From a checkpoint of a small class-conditioned spectrogram diffusion model.
Model: 9.11M parameters, log mel input, arch dit, norm layernorm, activation gelu, moe soft, num experts 8, layers 6, width 320.
Training: normuon at rate 0.0021, 11300 steps.
Data: 39062 training examples, 74.1 epochs.
Rows from expert 1 of block 3, named by matrix and row number. Rows with one number belong to one neuron. Each number is 500 + 25 x the weight over its row's rms, rounded and kept within 0 to 999. All counts start at 0. Numbers have three digits each. After the name is the row's rms in percent of the matrix's.
# up: expert up (model.blocks.3.mlp.up, 8x160x320), inputs 160-239
# down: expert down (model.blocks.3.mlp.down, 8x320x160, transposed), outputs 160-239
up.77 107:474519513500522498540503505505505462486516514439513522546506511466523495467484492513495511498480497495483575487481545540493495465508492489499494473485552511509498558494532500457472472522527494487479435509488516478508515464488535521522513574
up.78 099:486482509480517516532480499492533548504482508459492467494502482487472492467459481506473509498460478487479445545520554491504504531476516523531468496479473507479501492496468472501532467483562503553520492479492488492496469491474510526450497530
up.79 099:517481493556500512482482462506540520515521499478534549468516529480551501493463528480502497516516487513542486468494497493475483484519491515495495486476519500502494475514502533487537529508477499503450488523508500502517473503492511509449487535
up.80 119:495478487530458534509508495511447445500483482510440509492511487534494519494481473500468487486582497503452495487525528492504475460518476593484448494492490523494524495516482475483476472495485502522553506523514509506494508453518532512502534475
up.81 099:492560488511485483463468523497515534463511507494532498537492479528445502488493505495498533503475516501496502537485411526496500479496550463466534437502528453501490521492528493485471493502479491485472516483466457525485487516498554516515494519
up.82 101:533516509493525494487520495523519465510474505515454520499482495479489512445505533513520548514486502475482479484504508494487510482483468572496476468498474548514450419512493453480523511504471507488478497504489495490501464542486492479492508531
up.83 099:504539494531506511528479506494508525433466491538534475475488493485517495476528548470508451544447517502486542551499479471488492521513521483488487511497478491489495470509512543489520476501531495487482532509503507512476518477515534504504503470
up.84 091:480464509495524466496503509507441534457503504446515505457483466479505491463514523495517466487473524499538501479477485513481544471523517438492503549509505509498487518502498508542549505489459486479476495490489489505472475472450442539508502514
up.85 099:498481516522488481530499467491534497518525500459510461511485507464551495481508434511501528498492505508457534502468510505533527509470530483516524484504473512512544488477470534492481526503551450462505499508504476512499550484513498540524497504
up.86 097:506518502473517511598524496530477500517473448491458471511512452485530482524501466512504490483466514484511501513498522471560491531494528490443511489494425502510478466502527509509452498497522531462503523488497507499489538517500478476494516502
up.87 100:510528505535525479514494525516496535494506519501457538526503473450475506469496512510536489499529494492491544472486467535506536495495504474506553478479473506506509474498541556511481497500508462507530514519493494477476477497471514490551507519
up.88 093:509491497491497494520497499478532565513472443532521477497488521516471524453462473511507527504530472506504483497502530513510496493486461449475475487479493512512533532493505542471507474524465505500512500486505507518507510512524511505462526585
up.89 110:494479508556497492456506484516493490537524533517496508489512495507465505479485519479482472505516499507507536490470484497524501532472487536494480499489481500538492485504486465542546472499502479518510495496500546498488504481500475504533500464
up.90 110:475541519457516494500521508520513494506498458499476474477506467499462512455471453472486476495486491492471523507498464537530482495526509501535503550475522515505476465492507480468517507510528481473517464504500498508472501504484495491485469516
up.91 096:510508521566496486466477482510474522508494493511531455463506445501486488497518498447519516516499499489504523533514474495461470504553509482466516509480464477527484491519527438501499520487509486543516520486521493508489480506511537524525494505
up.92 101:464523485507483477511509509505493567455485524514529558507491522560510498418532466473495498516492498495525502502507497549470508478473526467530531491491561540494468490494513552481541475501515497547521519533505540500486496520450461489508493508
up.93 100:504536517530496492509492493514507446526519489550521456497495538470476502494547501465512485528496484493439470524534470467507478502521463508481454505486558520504462491488506510462521516500494473455506503489520498488486468526463561514482507505
up.94 092:479518496519509479510498497510452453522486485495505498464519518500461507502519545448523494490453496484481534504488466498516497508461495542485461504519507482515479519494490503473499488505452513518484524535506481488491482488479470478453514508
up.95 119:492511501497481490551483476526493503509513561470492546498503457481545504525478562491500471481574480504472540511475515494544482479586485545522553429514445505489453523487495532506542480503530522506515481505517491490518522491526487515502496492
up.96 106:491462502548517493531499519493479484495410522576528500524511514492509469508467489492505497507473520479504518523529477522540523471470496501459475494524528538499502513504503523502506516499475466511520497481468524485541441441495558544566529489
up.97 096:488460500454520495539511496481471477527481519503493530524493482521518496422482472491491476480526501496521509487512470525505477462571440528517536506499447522501496501493521511487478476514537515521491512508516561506502489523512485453484495539
up.98 103:473471482512520453520491526500481507523464466519503473533506487497487502500460522509525514522478501473483532497494506476485514514492430519463495443498493438504538510498488465484463481515508516499476485517494480484502449419495517467546468485
up.99 094:455500478517478482522493530491519493499505507515488537539487572572503494523458459484490495513556500498515484521468498537563490474488458521484480480478501532500534485497503518498545477490495510479517524497512524503488498521500498504517485542
up.100 092:527510498501504490516475498514494453489518463493488501498502502498514517506516500473485528539513480510491476468539483506496471457514546524506467506492508483532489498479520487533557528501470517493518490509485474504504539473464512485500507486
up.101 094:492478507475486485470499488498530445488509477516525525509502485506513510468557476520496541507526491487522507509508512476498502482496473477526469494499506487477479541508460484484490512497539510482473488501480503493479522453532450469528495518
up.102 117:516486499466501512547507484523535518503515503510446521479509480483569493519498495459523491509533509485474500518501525509483483501500482523529505511506507523489492525524518489528561514472524513482508525503497468492513483474512511506496499504
up.103 092:504534501536547500540474498465463465519496499516509470506501499500524479554463505536511518477503500498536508529484516491535515510524558514518481513503475517516482471504501508519481470488475520483512512512502488496510503486502411492463485468
up.104 129:470484493487470486520520481496526474483497493526525524527503529530470524516473459519501480494510501500447525490494571518534475499562506525525560501493521493483482509516531499472500484492529505528522490521504512476509488465525495504548504528
up.105 097:506526499505527502514509510503453535518517501492523519524506501486459482488475547498502500530478503500546519419440498504487520511508470496459571489505524515478487500488500532483426462499495453533465470512494558512506496459520475458514522484
up.106 107:516482511526539483527506494507549468477477475501509465496504504503460481488493487467504487528450502486485469518494460511512492497462475526507527527514496488515491477501463513522553461514466497494493524494512531506507482474537453498514499506
up.107 089:512503508525506483502503498516490512546460531504548553471507510542522518499503516474508469495469491499525496504489560445500483499516507447528475528499484466495514445534519470488477445503490506497500470486484519496486531497499494470492509442
up.108 090:489453503472490500543512476504503505498461511485524518495488482438517491528490469538483487502494520508539477561480508512513501488501521514504581503493472472510533507481493516496483504519528498497506506527532494525440487499471520516508520497
up.109 096:545501495548518514492512523500469551466471476473507519532507511527514491521475467492497564528505507498482471451479450473490480474528556495493507519497519527484484473507511475507483504504471451504487522468509512523474497488492530485481509436
up.110 094:495524526479489507506498476510521557466471492508515462431517509506550518479507455469522512483472503487492491470502488532468471560476508538517514486496527518515453500510511516494471481501469494532504518510480497481485491514506518532513487498
up.111 088:513499490564471477517486501487511481506496501461535514457517446467482529509537487516531496505482506497504503541503507487484480502440486482448538493491512528502505527480532481486494543510474529463452488533511498467537472532519514499571495521
up.112 094:510484520508489518500496502502495477545496501475488577536501533443519513499505513509477536507433496505522436466456528482554486497508520482482467497509490534502466504507484478514530497507492529489510498501532484481528563477498470493504494507
up.113 099:513523489500500529521471503505473519548527500521540511488493526541514505501441519484523537502451514484490561467504436477519489511477520511479534475484490490502547531513489507503486503500564446488453520511492504496513466505465525507532513458
up.114 107:475537500484479485500497509496513479511492511552540510497498503555434502462491504478490494485500505521501466512494485473511498483532480489482459485505539527507454479510556469468529511497603495486506462522511532506500505467486477490485489444
up.115 099:526490507518474485528497460470517473470515447517486529512485545487515505510434486523522506478490466533531489516453515513466499512445499501522524511466452460502504507494494515486537461486507502477464514475482484515508493452485471480526487485
up.116 093:506533493473516515499483496525483440514521520520514435520502446504517493483521528552506535485479531479485506510511465486511499541488478491505514493507544544489528498486484492534492519500459508534481508513501534508433518501477525530505538525
up.117 094:542488504577522495535494496493470515499459492505472528479505500492515510527511503535512515486499464525498519460509467510508496489531554488513503516483503521514489490516535474488518483497481514499499524511486493481508493505454511485522500402
up.118 102:484467501508500533467499502460457527528482490481520473507511533512480500513488499500482439503471488506519505510508483502496503506512537499523509539478497483513514521502509527499464519485515501477499439553506548510522482487488466551459518509
up.119 105:506463513478459484494512485475504501478501498499517484580495486491446480547465496510491483495560502509493540531535470508501507526502496490503473516499520508495488512489473510434515485502501488525503485511527515491481498551536481521505498489
up.120 106:494510478494547483535509523494453499482510513547549476498519489549505478470504536491504490517465505500519473461486476495517508484534471513415535454489512493495494467482531484508503530505490491534476505490474541505489483485493520513512513511
up.121 097:515500484531484493477499507513481485493480502516455498512473465488499527528491515480481490482533504493469500512529474496483485512478487513508552495476493539512490537499479494492490482512537487482480566461485443510491508444482484500486491506
up.122 116:493537515500512493496487470507493499477518457539510499470509500482489504499481557496516497496493527488522527478521453557452475464540492517479540535508485510513522556481529490431489523485490473456505495492511519473486509532477462471512476519
up.123 093:497475505522494499494507508476497488526515530455453539491527529547449512504560509500511493486518512496535519477474481508512475462545547526468468499483512516498494485490475485472533486496497496474527506517519489524433505525477547487495485475
up.124 099:513505485497532537477489494468519462481507476515538491470499481478509516499539543527464499506541488524473531553493526517500481534482499471505584516510503507496465517503506481526478494501547484531473474492484494466469537520526504490470503526
up.125 086:505525503467520494514514494499523527519499533481476511486493497487547509514508442465486489514470513505490496565480511565447484497473468532491530502523522430495548514502505487550523535486475521522543486497493495511515497490525456496512488517
up.126 104:506529520490512494487501511525486460453490466524454506519509538513499492496503434513511514524461498500487466455484484574522521488464529473519500506511538578509465489494519504489513505522539479484504512506505490505515518513519524447522505494
up.127 100:510511520517504482502513497482553508432510464510471532526499470481517490522500528497498458501539507509524467473513483546547528501485464520537493471495417523504507501477480482461487470491539504513493504487504518510501507534513524502506489416
up.128 102:478508489435484507496511515483461479511518520526480543542508511524464485493546455503477463468488506502534421459470500443497508458503457484490514553499459562516493469506534499470505483497525461500511476483523493510499507493501538514440499521
up.129 123:489508513518560484498514491496502468494443517524543462518505497531501513458456467471469495485536491510515497528506519554501509475455479515494523468492456516487495517471482497506565485504554521492463470471496533494482518499507522518461496526
up.130 112:513465517510490513458491519504544514496517440511424514509494541462535497534504462513489519527505472501469506468477574485475503529508495524487475494488515514500481464504507484478473485520482515436513489501496463508472515562479493526486501477
up.131 119:519526488514510491488489489505502469519487431492469541461493493509433501502496449509511543488493491490522529456494453517508500477534506540494522450504449490490470526511473471475513499490521483457527505493509488499498491583505549487480499509
up.132 115:497489477500461529515490532496550538490466475542466504472491487544540479511505488484487475511481482511509509394482473502543486485510506494519538505505520502514514490513502479505508521507469490469541530509515481501501519454472523486500488516
up.133 091:517512512476493527490498526495505519442514455501464524478531502581469493487497508503510490517524491512506533533544506509476495480481456532513471532469532489508497487486497543511535550502485526467499493485494478472521543520505525524486480468
up.134 098:502515495481522476502474483500484533516477436522489474465494521499540499475505469516513480493457501491498483517478534542517476547515487487499491461484497479506475516491499515446502566510542504480463505507487515476501501480503516499483527513
up.135 098:482479499499520494522509524501500464463499505491507503509492501525479489462477494527509521506530477492510487505521525504543445474542505518483474517498513511515510521493446549503529488481536529496474511527491510456503509489497450524506549469
up.136 092:499497525484556476459490494514480543527474471511492479459500516517489479525459489483544467496514524492466481535478522539476501492487474527528524493517503501529487497496468492432466490495516541483488494519497484468499503470558521479513476544
up.137 137:529524507522491515529503515542507463530483436455466461502527480515492485491505487463511516511466500489518534543471487520507496508511448531545505486491533482513502490495508464552538528497521507511519510520489514499487507522524494511509511445
up.138 095:497501505460492497483505473495499503527525539481466547483504448509501518494520496514503462516509488486519528450517532531578522538473479477474466470472470542494460512516534503504504503502530464541501490501492491501525516514500463497507495511
up.139 098:489508496491524494507499513515475464493500470491502458526501510467439507494523558522524503480462478509526458535504460483450478484468508445553497517510526503505493473506516514504458519505546461445491515498526480478502484464495523515512504503
up.140 102:478505503529528502534492504499534479503483511546535460505507488456504511510533473459486497504524500489494458512485525569528493490488503499518495525520495540492489470511514526495524476488540530487529531517512498520488521505527457504488503494
up.141 099:506561505489536493529489480482448473478509493530499449523507467547507497486492513514518514497454544496499506454505509511508488466535526478502465501480516516506518492507499473432492546489546492499480512529532467482473513493462481488461508539
up.142 103:443497514483477521521514480501476535462502498472479556476505462525530501479482468530496528518514503504459527553512513480520500502534497452524527454494498542480477515514504488497528475517500483530577511503502529525480485522494497556506514491
up.143 097:502457511520473504518508495509501438468540490480520468482520516513455494492491554538508542513468501501499559500499438486497496474511506488448502510489514434532488579487481454471481475488484475511508494526483480509487460551499530576491497499
up.144 103:458494494491539479482479520513523447494469501481466504547483487497464512530550554476499481471552496508480495468483507508521507434535475500479514529516444545502497528475528513451513498503466434487484451486474548506492524508469479490509475564
up.145 095:469531489501516475492518499506546518491526545504517488481505553524453519495534478474490490512522483511528528539466468536494474484429486489477526467502526501515485523485493498477529532512561489511480474497530503500481478533509510515437479487
up.146 094:490565494484478485499499503476464519518487522497515515515513528480508496483497500528521429508495484517499505506507507480522505557447547507505509497531508494511475542491538527518488521481511465536498497488519511485524484483541488498473519475
up.147 108:500510514480444519449497495499461460518522570507509519418497516500501504490480453521506476496448498488501543551502500471565514526474521468545483458510460524473507509507497517492534525492553534480532486512497478494506525526492447552503518500
up.148 093:474549495503571480515501490497472441494464477490496497471487521527488501486507525529485514510462512489478519481519464477519496481483495430537504482527508526507481521489480482467442519505505532547490509470496529467490482506575443540506502499
up.149 095:497480486481550491536518513500509548519473479513536478520479524534475500483471500493515514495445500494423503449485487468464498538509539474524467442509472493498484471477492525485458510493517485480533505530518566469439505537487487489504519528
up.150 119:505459497545491524520510501545483497495540474469488485552517462528501491491505476513504509491517496497495478478488487508488525498520508477529546526460538495507486483529534505529523481495490498490529482517528518501513523509490510507510498504
up.151 107:490511490527531480532527491495488475495509540508496536499506553468463510538517443483486490498558476504543460490472457506493508448524487489528507478499478482509528494495508534541508499520516507541491509511519483466508497501481497510514507429
up.152 100:502521510531457489487493506495502494547530543481510502512507521478523512517491527515529553495531514495526482485490500485541518510520492501448514511507512542507517501507525505444476505495491450428473465500513458508489495492485499472500511479
up.153 098:510529499509477500483499510494515517544533506506482501520510526510477534480535451519475542472527492503513502481473474451535453504513452481493515514498456515492511539497491559521508511511491493528471501502497537504564520538506507472440516485
up.154 103:497451502450506510529501486497520507490552474462497550522527509492433523478409505509495502532529511500485527441511462495500500496529508493447557509498490582488495505482495480500480485511469493520503465519496516489506517505510488510479502492
up.155 092:484460509524529522482491528513529487505537527499548482499498506481532518513575523484475459504497462505455520506515493490499485522476516484525490460484493488498489532493536433527459483499541497546473535497512493515481502506525498516474501500
up.156 107:496487498463486498523484501488533427477523497478515548455525517474487514485493499515490500490501474507505509521483515511531495505511470527467485490502521524503473528509525448482474527511516507473490491492514443487466512479515541519471472554
down.77 112:516514486514542484501535512457494509477491536527477529487495472472512505483455487517506445489515490495484533498525500509485489489478491524521461480492546507518497536535516516469532450518509481501534512485480488499520496486486534541561493520
down.78 095:497515496503469481533497525503542505517530472505495475481485523552512505493570470508498551494508507503480519524479460512503514495543508461491467523509515500497492509517471458514511503494527487514474482489493480496504517496484515505454495462
down.79 097:519480520491493525497460501507518519490491474493552506532496465499510504512529546508514500535511455520497479488533500534539484491467456495538542523523475474529514483511466498482489502504507519476553482499517496511496490514555516525445470489
down.80 118:512437504442480521495520538504518500531473481532546461530485519471498541499482512542503457540503503491517488515503502454553492479476549472513506451523488442509506505469492460510513479477502512487481503490513535502522556506547523508484487515
down.81 103:465507496475481489491477502512507527468515485448563536484502475429461524451533566489518519483474517507524498461511509475541493498516516499506504537477495538503509504524492551530506501505495529497533525467528530511476483521482481499507491467
down.82 103:504493510519535493477483502551493500454528488484435479484522485536514509450508510515508474505493539477487478510524465506462521525547512496522520497490529505517500508461489508526479551486496472495483494481508520497538502433522462485516482529
down.83 094:486493497514554511506531527491510565536533488518509526531491509496498521553506490520487480478472495482535495479517529508492496536539527471471488536496482510503480464480474462549510538507489500507480493507509496483523493445493531492510457576
down.84 086:537430496511467506517491522480486547498484522487494474527479513543521523484523508500505516507444513507477497451523499518466511499472477511483485504497499434520448483466560506493544475489498553491462489532485487521477512491520505494523509526
down.85 106:541482512518481485493502472524517509535521492438552487501474539553532519463438452543501511523495452482455512500533529472492524476515541529491441506506536491523504486478510499504501477504496519486504512511523477504504484504475503544504542501
down.86 113:463532483558535499513502505487526488504507511489482485501502546485512478453483508512495500522518506504467537470470502473499529544524496522542447516517545520522528489515542506494494539499485524518539508525502465496484521500476461516482489543
down.87 111:511508503478500527539523489496508487500494510546476525492495480491467528549507501531512522495494495536503489538511530483513497480519459527486465552511484507513500473448518498543504438475515521507519502487522515511523499547504470515473517494
down.88 094:446507498477506474533484486501503513485496535550468471469531482458531513537510488476489522538535498521474474461496517484516521495490495543519524469484484529465585481518499502558486482500533515481509477500522506494559513546511507522519477455
down.89 114:481490505450498502483504522476473516471471455497491491537495467484477495513520467479482489500550528523458483509450588501498500486489512511475432526530522474502544486499504483511461525489542518490504479516479464510436498532518539442481485522
down.90 102:502518502481513505476489454488510521481478543533544491505489541503508506522457487509517479501483505504511506518489443488505492508482495511486464493518513528514515454526525457493591477497516450502506505512489536504524526506485552538486482463
down.91 105:500520509534463522483458508494520501491472500531478543519511499515525503496493467535535474516516502496475532491514461515525520536514541509510512505493532513514516497469527508447505537465479504466493488538457503524526517550500497506442520508
down.92 096:483477480521489505477483536535488479513501443490454487462475534520508504484527489504489482541512507491510541484487564518486515455483523498494476508524533482511461508537525500501550507480502511518481525456477478495478488452496541479531509477
down.93 102:486503512474505484486482498502454505502479522590477462513490477511497498527504474481491537530480528486512509457481484466438493517501490523556504476493527499484563510503543516479509491494493461510510487469511478488464492546523518528535537522
down.94 099:480511506511523521527511524522509480467514463471505463513520470538473482532519507492510501491507487486584501513563482481461498528517532515474523480512535494498493497506485479492513490522504501546528554519475495536490505510556550496496503553
down.95 110:521488512454549495515491477487471560555481520450506532554505539483452473527505484440506471491512507498440509514504516534499494529490524505478515507494503467512485463506499509476492530482456542451482487503508507512510505462517556553491505475
down.96 115:525463497478477532565506472512535489509475534561541510512500505524559502511466496493515514517550492491472487487508538513472509547535432494472551456503555486534479518509526484539494494460508544454461516522501502517530501488503493467470513436
down.97 096:505463501507469505528485448484496485500475448471486502510498492487528494496534469493505511519546494499512487509497509531535507439477442463496497505471562494502498563522465454503488468503477515487539484507526532505454490482503518504470511495
down.98 107:530526496485497458521464423486518513454493528466537483475502484459488494511497515506499548531481507509485454516503454451455506506545445490503531520482523529490526505511489492493521506520541499502519509505507513508512493551487500511510522536
down.99 094:479510505501450477479500456506496524498485551552477526442542533458448501519528505484496532507532517497471517519510497531447500497534508487484505479528539456501515474496530512463500473489501457494520508526484501493504462497502498525541484463
down.100 089:532504489518458496520515533482461476519553508490495487469477444499500488514470522469488469476481487496477502457504497484476489494530522458453499532486468545507452479498515519519521483512539539511508471495523463503535462501509494527546498485
down.101 106:495484503507532492488496486509483509536455446523501482519492478465515470500471451492522517500568496500459496525499509468547506458507475474497541484492473498493522502478503505566490512482520489489494486474506516505506488479465501498516490487
down.102 104:486542487474465502533502511505467493484497503469441494486519511535468515498530554542479506507494505517556498490514515531516517504545463456470505527508542474500538434525526510476496462512507536539491510521497501507491511521497517506469489505
down.103 096:506522516539507499553491502499468492536491512555523549482511491503507464552480520550490549497513527469476526507489471535445496514482512488531532518493489478481512454497474505516531530493478464504492510447514530494540532503510544490533515534
down.104 129:474477504493521494565518465497529503490495536507515531478488493509506531441524496457496520509539497500473460495497468520487497507485411512541511492471530541489491511505488471493490503489498569481475507465532528484535491491570479504501484531
down.105 090:482493491527494494474487534502511493514503456489461456477507506504481495489495489496483504533473514483440514485507482504499490559448458514503504479510509466477496539511532501521509497483480500510497482479496556479521503492489551479471523565
down.106 103:500483504473524480531497499516478515549476491503460470461502509509482530496480520508494490488484484519517473495497465453522507460504479485499456528532526482496464467495522474495521513507491491463508496496489501500500465515556506549534510536
down.107 086:529526485500495515522510513482540531513500485517505524516507490444471507499514481523496496490483516470455518497471533521558490462466507522518543485487485478496505463475523513490498499497505517505444494523494521510513516492521478488495529527
down.108 096:510477495464476508503503510499503464427537524463510465487514519535481493521500541559503516513459480517468504494466543477490508475479512531503495503451477493478509509495504536506488481517476484517516506513511503473503546509487539535498518479
down.109 086:483457476523489511481512507514514460501494491523456492491468557529485482499470488523472491501501501519548524454545450485533477477500515479559484522518491478480517504498450516503489476491516533486516506491515517474504545501485482497477495506
down.110 089:495554507489543523507488531505496519489478497461515542501503537531475509477499484520510524513550513511495457576504542451509488468517506494449504548497494520500543503512540505509533537507529492486485480521491489495496497518505479485489508493
down.111 089:519489546472508502516510532498586477494549496502482517457519509498505514504479475525493477509539496467472450549531530474467496459528471475504436461512525505506495496500527517475503522503496502490469468499518515505504512509476522440475508488
down.112 090:520499489534499495470478493480526515431523503482538470492495519486527486488520503504510476490471485497440500512540524488486502493473480474494521529481521498528533525495499494467515504490452486474457464523508550485533539522499537509462478516
down.113 104:522511507486476488495482477472476523531484518522515511521471453508525497470492484472495495530477485500515553474489468514488528474497481426496472532518550472516450512497509509473508451490465526545482503545501530503493493489449521521549479497
down.114 103:510483494473492505487516483487513480529538438545482511467498514499548479543510473466500463517491517513563507486501508531463498495518510519541507471472483493471497537512468479537530513509487472489547518478482514505522473491503508475520511511
down.115 107:494492514509540478509518480516469513492490503510497517526473511525488498516472510515476537478515449518459514484441502493508499516501452527541503477513506481485517509499488477473490502510451502518519504482511434490498505495524489499537489509
down.116 091:551521492474539522531485515518479468464508534524528580531505498498517499462473530512507463502473512485528516497487508553497501525475458501475517502488448443501502528485486497519513534501494502507483546511495520493461485519518472508458495502
down.117 097:510495494481465485567514505490518534509536463547474470458516456474488535482486459502524510508552514503480532485488493508489502526482465494544530503487487513536477500485484506498538507487524495485499504531516527483440545505528536550516470492
down.118 106:496506509482509477478532442532499504480500496457532496471488456500508512519508512528494515529521520498508524493515473469513489503464492473473514478512542531507504538520530487501517504515521448453544492531469527533490498523476489508478533471
down.119 107:498525505509451493466509463492549548516466488484522446462507466537495493514488514550502496509518492491509562489463530483558514515502474519529491541492515490498474555490494511438516498503555533498510515507496478519500474531472530494517502502
down.120 108:476491512568527492462532483485506487490457509551480498509498530555500494505480478503491482538475504502494461478475444534486499481505553551539492483505488458487493501497464486530501510506511478522569520491495500517476511476530504478494522537
down.121 104:493511471548452476476489512475482456515521515538458485508521460450508469503491488493492522474468488514517530446495483463531544497538490464484511508465539510476531497490481499482468514496502507484485515497517490526460508551446465525472502517
down.122 117:492562488478489493483507499488444488471510489517458480475498501506494535498486484508499571459506482501480544543487525499491515495532488474491470513486503517500498490499499529466492472500475535532500513506485542506490516509532480455563522546
down.123 092:516521505457539480502503484525505530518514504514475540462510522474479493562541470513522513495548501519474465521495514532492503493498500496502539473489561481496526468508511530496476497490465466485513531506487538514517502522508581467494507470
down.124 095:493472496494492516532489513494538508504483481516519534513501481591502488556434552533473499507501489497483475462477473504526478474492490521528490513494491501494510487480486517519532550481522524508510493508503465477506511503528488451531513469
down.125 086:530490503497500508528525527488501485510472522532503489498554505494505487515454523481512521494483504485519475529523512523542505478524462501523517514502474530506544529482465511505524498486490470503464486491478482502541483513444494485508513488
down.126 095:470517492512496521490490479510492482489477441494410530531489491525503482497485475510494509482498488493491494501526525531498502505525532567484563489488469431507473491506449494485567494503479507473458505496504475494490506473466491476516508545
down.127 089:493501496480547504485518490475539537500506473482473448485533523534478520515540497485505515512574495526543506461500499564499497530515470459485475520478495490518494474479508529466495498477540550494467499491503511515498512520550504464521468497
down.128 099:469484493508499472457497437483532536498494467496510487532489514504454515501520475474476523508508503507503502503520536460517507528507490468438544508502540537501541494514496506533497552516441488462490484491483493498530491497494500516506494477
down.129 118:489455490468468512485511457513464515462556526473562475499504476463471517487491484501498521484449522513515547479511478456415497440449524512488466507488447477485502510504492465531491468504537516489487501488520516483497496519506505521475511470
down.130 108:499515503501509537455497471488495523512552494481409537479514533506493498550563468509492530489547504493496481463504518506503493558460497525498515488504468494476489486491518470528537511518487522536473526497472500492525514474480503477475501516
down.131 112:508546495495543495499509480521478499460558450457445506486489555530555494499499495495513512521519520497515499516526523500479504501472502493482500461487506488480488567498488488468531475491523419511494484517503512508493508461531466499472491484
down.132 108:471493490521515511452495487485554522481494482497432505521517504549479499479487508468512515488516501472538538460522501501515481559501480523497478506464491479491495475460487491471568503488479463452465513524532523495515527491542480453518456523
down.133 095:511485508486531529516496546513483503501474497497469500489515531499480487493486560586510504481509503516507532551501516455491482467477517566493525432497469518492451458520439508507483500486498501502489498514493516501514545488435474512521506500
down.134 099:509438511508470531527497508500496534458510500471512499548478509479536474510486495513472474474474485492529491462452500494483503487490498498503508513507478555496440511503519504587471518490481503482497552495493508516465509509465507514494461483
down.135 116:533510477453470473499506527504499516483547503509505473471490497480497544482490534563481515465499512488543495500453557487480543498477501478498532506482498534461501486510508554524504512495451513470487498497468486487493502515525482474520535490
down.136 096:491441518479486507494496530501529540473481489513496489503493506523508517515530488501504521484567496489541526493509535506505515539496525527494475454507519487484500494471512483533485472497513472529536506505503515468500513552510515518506496482
down.137 119:506446524516486514535502529502509526482491507560518496496493554459509525515505480519510492482532476512480506572462506481513489462489485477531479474520515522496510475479538482563513489501507474490508488528481543507525502562432519505483481431
down.138 099:504503482509536483485483488510487465471506528481493477511488500522527486504456545494494523493527498513529509475562435504501504504569510483510535501483522484495524503491498458480483525481463501510525472525507526492469533535507482602515530514
down.139 091:504469490477501532532488473494476495466526506523524524501497491520462504516503531531505466494458471527503446544513469492472513424524491550517533521509508488508532537501476495528493537468461508493511453463515507499517509477484507539479481485
down.140 094:508477518486462482524477543465500538478459475550542530528495486481493500529476487510503551499527497493495503510514535528488504508475452479522514487513506532516497494487499486486466511485479518447485498504511522507513537469492543492546491502
down.141 092:506517506530456494504515572514501499485470475525488538501476544474526523502531457535505482505418481498478499535491482463473498472471515509504494543492473467497486522472490475533497516500490539506545456502507446511506502478487519466503475474
down.142 094:534497489530500515495501484530459477531505520525468535511491519518490524482529542501506491501514519514514484522484477540532493454525472547515452517525500483493476495493467508530496510501484516461489520473474516529472508480471473499515480463
down.143 091:504547506503473485514503496481460516508468520540473489477488455532527486436519497513482503531482487483461539500497470538483504484515488482521455460477561495456498533503512482490482499533506490511474487509509523512510504457494506493514483516
down.144 104:471534499504488524510518468512528533516446495544484479482532479536528490550514464522507535500480462497523543504524537498494499492545501456521539447474521532496524512496498517488554489486473483471508471495500486506499525501482501529455497511
down.145 085:504482491483507528492498468487518506499488463557525508503484413469473497522520483565495490501485485508542535551508434509495501423516496467491509481482486507476479542517501486489521523492504476491518482495497517515513481514515547540524475474
down.146 090:499534505460518522505515500503489521479548503445487478533499500511519512488548451501505515522508522509480505484480509445487499521512498515493517506494507485487471517505537531490475545482475462530458475480521509495494507550472477526508503482
down.147 110:459484494474505465473498481465477512536520460520463511508518470467518492527488505488461483507427491497500507499538461533530536462508511517552479506482508551476528493504504508527503475516514522526513472498531446513525496500473458532436519479
down.148 087:519499477506492488485485486504468448511550554495509501476510527476483500522520509541473465482495511485480449504468457512527496498518487521508452523506480492490504474487494519510453478509534432544495531507454515501503462501526496569481480493
down.149 096:481469502579468476518509486493515497556519503465524498519513496468490532458498495501501485489462480521479533446548506488551509520490513472464509534528500558506493475524485486528531495514538499472518464491477496491514492480506486498490525440
down.150 120:490465489473499484519510486487499501461448512430508498482488486528527511486529493497521507514534524512454489503490472483537522483527494535504533516498519541495549516500517468508456490495489447548482499499494475477510512574465509475474513465
down.151 107:532505498475481506514496517494541476528486504501534519520477556535499484535507532501476540479527483520486449568493443497455480488462522513496503505485539538494486449511478496514536508511489501529499514520519524483495493496509490485494494499
down.152 106:473477507481533529465526461501523526518485541537489482462489503524487472502521472527493521476497520493527431489461502499472469541460530515512478429491476454509524466488500504518500498492541489487517498494474511514509499524524496466494450524
down.153 094:512557492471468477477481507482489548513476488512527501508506489484477489514498426535485471488522482485471502510476489473531495540534541534472503468485523488519554464491517537462500469500520497498554500506527510526481510457464517546533487504
down.154 100:529453492497456482493515472499510504559509494495521518496492486465501503512494512506502530494468527496490486473493493461561475517520478493491503509503511520493542480533483504495481519515488486456491504525501455483529473528493466473492477520
down.155 091:523505466450471507532487513501517514541473517505508522472510545503503517459506510506503504492511508513479529521471491457489473508511458513475502551498484524516540531533502513590495490527510496537494511503488483471520517504460511498522496507
down.156 107:499510508458524521510496502495478500494532498526485511512508510508497548513504506465486487525542496506483491504489510518502483494473474496542497523493512484516509491516489490486522465509501460544513490474529547505484534521541480492499500496